config = dict(
    image_size=48,
    crop_scale_min=0.8,
    norm='batchnorm',
    kernel_size=3,
    batch_size=384,
    lr_schedule='constant',
    weight_decay=0.1,
)
Rows from block 22 of a small masked image model, named by matrix and row number. Each number is 500 + 50 x the weight over its row's rms, rounded and kept within 0 to 999. All counts start at 0. Numbers have three digits each.
After each channel's rows are labels from the 100 images, of 14848, where the channel reaches its highest value: "patch colour" is the nearest of a few named colours to the mean colour under the peak. Only what is clearly more common there than usual is listed. The data: reaction-diffusion patterns (Gray-Scott). In brackets: how many of the 100.
# conv1: bottleneck pointwise conv (model.blocks.24.conv1.weight, 160x592x1x1), inputs 120-179

conv1.54:576458550521533471551522518391483518405522483525479496501540527530485502528508504525476556532550540568581495529478560477517476488475474539551481573551530502514524432416544535466535
patch colour: brown (67)

conv1.122:545525497525391550529465530480550517506470524504494512509442551552484460465525435503525449504483485472491472602430439466472514435518498509458488538507516502458525559510488467415500
patch colour: white (32); cyan (26)

conv1.107:474442498517627545474469476515500479613493588487525504490528527480506437450395564485454500437428472504496481472498486504482492500468512466500487502508530485433371523502386386470502
patch colour: blue (29)

conv1.138:515516547513534618487493488458493488442561447520504510494600498386514478451439521457565566503426509534538428478440577546376569432426489445552545560549524528456472438493485473493554
patch colour: white (44)

conv1.118:401514590525437503516494572459515544519542482415545520521415451463504514490485441464553470465503399493464433530347526463376514489459519505529491506468536545508499458516495450500370
patch colour: white (60); cyan (29)

conv1.124:469500578536493506530506551480493563494520467521528519510477502465539519499501464526577488503495444484437436554395532513335522547473506543553510489459503509488514530528493428509446
patch colour: white (41)

conv1.37:507521524507609561503492568466475528508552489492558513498565501448468485446393502534536507459418519548523426501471573502363534522401508485549540503559489478442489526500470417463493
patch colour: white (34)

conv1.146:534539519475528528426495491495495556536479511488468478467517514495527426488479516417431486456298519473528314491531464568474551497511487531476509586507475504455540493542412390454546
patch colour: green (26)

conv1.126:537612524511530505499543506544537515561514522540539502514580470526544485483544610482550561470455552516526559440534497539461660507468547500509562557577521565487449440523499473511532
patch colour: cyan (31)

conv1.88:486491432487474468513543399506469483479518449471444480509496497432472555469482536561488490433447509496531494380589525400496476464550492463526521412435554576488524509424472483449441
patch colour: pink (35)

conv1.133:452429483508478506511557503501484550547460454440499503497495463515475514481440564512537451483444532543394477512530600522391432548516541569474571435470525423523568462510506490479429
patch colour: green (48)

conv1.82:541433501390585466380470468540510594503442467521552459381430501526524483521532529483404450408336461495513518479447440553552438579449488511488458533495516482497533558506499512476523
patch colour: black (45)

conv1.47:519508542522482441508450445498473620544477528453468515501434468455511514493560550465547532510443551483542501482496512474526562463446516581572537499478505513482503363514509497466483
patch colour: white (25)

conv1.75:483533486515556513490473537497472541532503493490484508503612478535518540519458513447562490587456532536503414446571551577400567492521511519549545602485471483521525473528514431542481
patch colour: white (39); cyan (28)

conv1.50:537536488520485487512523501502495536514496517516477516527502517504501484492504539487564513543436566521485463476471533490464566514499502527466532524510546571490487473524499485559467
patch colour: white (50); cyan (27)

conv1.67:462499429498525480485414424496445519493495486482515495515473541476500439542467469449436465597543520534469554479484476484564513468463503510491505519539453562529516471546511544541491
patch colour: black (57)

conv1.80:483538492624467441513478493525525420487503518477506516609538469445513505520529535402732513530517532478486435466524497461457589487490524447468550461518509488527467438521544438523481
patch colour: cyan (34); white (31)

conv1.8:424517429485466500415493499538488493508460493501524505433482520517583451458432538474488494561442482524464592517534482486506532456499545453484536476478484473471459467600495537499533
patch colour: black (68)

conv1.22:452623483577420485507487522555538433498542459497504506562484508514529492488532497453604472537494540468469455442646486423467631516529528424477572450496500516510480432526524451509493
patch colour: white (44); cyan (38)

conv1.46:478502464421543541487504501411417455449490509481478530428503447446471475514446529435433500520502504472396549531462466480568510525486484429495536581463495573483504471515514534502549
patch colour: black (48)

conv1.35:454543518504439576507364476446451527502464559522524519512418531388629510487581508561494563473499461460498482553428555395467547526532504425471499316493732468487482622524501458454483
patch colour: pink (28)

conv1.149:570508516530417548528521525517580561529515413516518491510502517465563357460488483483558505526496569529547502473401530489482562453487537496506565505587541547425429494549479555492560
patch colour: grey (44)

conv1.119:469480483497524510377484496402482524457449499469535498456457523492519405476416502465509493505523475523464496523471461571459479486460525496473503502388482508449506472566514508496536
patch colour: black (46); green (40)

conv1.109:549530467468562501430444461520547579503474491496494494455526515496511421488475504451448454528300521437488457508484478559518543542457473553515481596530466528479521440556494491520493
patch colour: black (73)

conv1.101:464532464522434537508469469521512544508520494504523494546500488481483436498486567517550461469500533491536501456517495514445546464474509477526524526534528529483498553498482496455508
patch colour: white (25)

conv1.43:521540445464591476465507528571501480552459553511348512443545496439524593490433533504513481547411443509465523464661484544536518641533445514576463526366467502506563492509488488518496
patch colour: brown (67)

conv1.125:456538495682427435505491496500532420484532456515507504608508539509526484501508479461673478515539506453509423473498493448430578533517521445450547432515501531509455410510514424499488
patch colour: cyan (35)

conv1.30:477526545693507426511478482440500416493502484487515509651508489439483517519489496464699521487539494469508429488451500486409558511471532463496516471502536500511460429534531432523480
patch colour: cyan (36); green (28)

conv1.91:534479479438597524410534517564536588548493473498486495437435465540512461504511445452435406470349526500479485605410374527535481596508468560445478550490494505495531576526510496510423
patch colour: black (57)

conv1.45:484522546508449487493535517486489526498513475515511500517547512506510504461483533484554518489457540560521450502514495517430549499490525476456541558522524514463477462520454456509557
patch colour: white (31)

conv1.114:474534574489532478541436537481425558516537527426503531517541502500478483504463463479496531423515499565498469615518465481470530486352460522460515446428531490505486491448521469453509
patch colour: white (47); cyan (29)

conv1.116:500475492460484431484533478536525574518481491514520486460385537527547454480570580604478461559432544536549623613478408458577458548486537552518520564513498559521496450566552593486545
patch colour: black (43)

conv1.61:507522449515562462482502467483459484509499534479505475495479455506502503509446443506499509486489555559498425445503464450423544497513496455466517570502513479511536509488453451512497
patch colour: white (37); cyan (32)

conv1.65:570554490487440612516536516615557498541528481486507493503490475507558456479551528453526504462393557509499551534591445512482568444480532460509528449484585544478494531501481553422512
patch colour: purple (28); green (26)

conv1.15:449536511510562510455562573509524537565602565471477506480514522453495510377453488513512392499441511505530473568532544514466507602507489560508445498419462505433508419507446454473414
patch colour: cyan (32)

conv1.4:539479527500428492502483465479456482485435514521544514464499506507476481511451542539491495489525515540453503443469420541523492496451507470538496493487539544494466467528491505483568
patch colour: green (25)

conv1.87:583492529448572530410495516519557585516486476476500486431518518518493407493451497456444419495365501440477473504467494543542503525472511594507498604543464557494540414529494457523478
patch colour: black (56)

conv1.84:511505620548546447513493482437453501517521493415517521513584612503479535525500489432526426501537504428483324477496537551482522464514547605458503519502476468537496322498505418516455
patch colour: green (39)

conv1.21:578502508414599357494408416472455497449469518568476519415481533405462515532460566440449563465507495535563470434573637519555479549462501494599543585505487395515480527374505506480577
patch colour: purple (27)

conv1.144:573525480524518563495488514514591540538546526531512507515534499474569469457511623469569509533460595499490491411408563548426589512518515471484577551520553583471473487540484455506566
patch colour: white (26)

conv1.25:516508488479473516467526532510512511466483417544547504493519549539566379433405549534509541472492552571492523540538478516457530443517615498494582486501535566420411523554488528489561
patch colour: green (26)

conv1.62:528505512505463523472404371464584515543432497410506465501386499524547449503485487488455462487466479442347490439398291501524470522471507504395494479478498478554510441535510486514521
patch colour: black (50)

conv1.70:529477480419531460442526407486576572497518452506583493448262439514504544585540473439433440445358539513508512488387418425559489580546476516468451584421510534502567539558508512460516
patch colour: black (55)

conv1.92:474586467554374499497498504594545467472533372510497493541508521543518459460558486450569472522510543517477525483550430455442605481464511388424573428511485507459447423532485503478491
patch colour: cyan (40)

conv1.121:604532488533470428544485485462571522481574520546525508545575396480468548473444510521517496485504520574530456473564505508459526521454506493505482382518459399515550527488480470524439
patch colour: pink (28)

conv1.90:627467568520513519525536471483549527458515429513466475525502420516487465514552518511520487448561487438517528460438525497533491419534497563470483445533519519527515478364560546436485
patch colour: green (27)

conv1.153:493508571481417507562525543493485498487455463543485530485604547505467495547544506529504559494505483508514472554506550481484521457450495448509542440530491505555534446473512513488545
patch colour: grey (44)

conv1.76:500451511474576512393480482477507541617454600511497500450504513433520425481381551409425501492401434502502411483464545484481500481466528499506561530519525480471541508530346290524526
patch colour: black (52)

conv1.139:462504447471463560464521506563524485494473478453506484481489497514519461487459482506453486546467506576487615532497446481501524457495540389481591498497505487469436469571512577505480
patch colour: black (56)

conv1.17:547480496461650517388495549519542578612498541510524493456443527526537436476451491399411446416275487481503477529513491548512512563504513573488472566472495489437538524510412371435489
patch colour: brown (83)

conv1.131:511571527525488475458581538571495555614552516534496496505519544548594537511546575527542450525444550509490435489647473497477586543594522525521540508491467559573596537541509380529530
patch colour: cyan (28)

conv1.140:549465503511578462500470494444499461498527556450485505501511532519470543500535439452469466445532357406496496508453509550570507521536470590439449551487389478512478427460539504462393
patch colour: brown (91)

conv1.151:437616480506494487502461517478498511566497535515478495491472487537465518473513492494515481490427472515513467520554464514455586516513494494504530516478479436510567516485466415523527
patch colour: white (41); cyan (35)

conv1.11:548468521475462530396557551463436456531472470563420518464561532439499437413418567398517548481437559590514505497574497464428504514546490482514527444507485481447476491497486525498567
patch colour: brown (69)

conv1.63:562530441531465572516595510514659535502600452541513491513414461479545417483497446417574423457506568480610477459504585419432555436572554440500544425557553527437500553475444492466468
patch colour: cyan (25)

conv1.93:464528451503541600499494572552506536500460482536561530487497501537533490486307495448531444496477502510480479487494587497435538509493548479600539544531465532482531492513509480477439
patch colour: grey (58)

conv1.147:536567545516546509465545527537535547544538531517509506510490515503513495457506556538542465484436555523474401508553491509374568498561501492536516528495503569463479473497437401443479
patch colour: cyan (34)

conv1.29:481534557540446465557463496556581520456537495499519498555527392539449447506602493487513494540532593547553514566471558418470539466470461489438540472520520535490491367484486508490471
patch colour: grey (74)

conv1.123:565509504455608476341513466451537519600546526413490468432487502456483422459466522413396463449272512536525489455498503539499532533495500543454478616498491527461524489533433452477474
patch colour: black (64)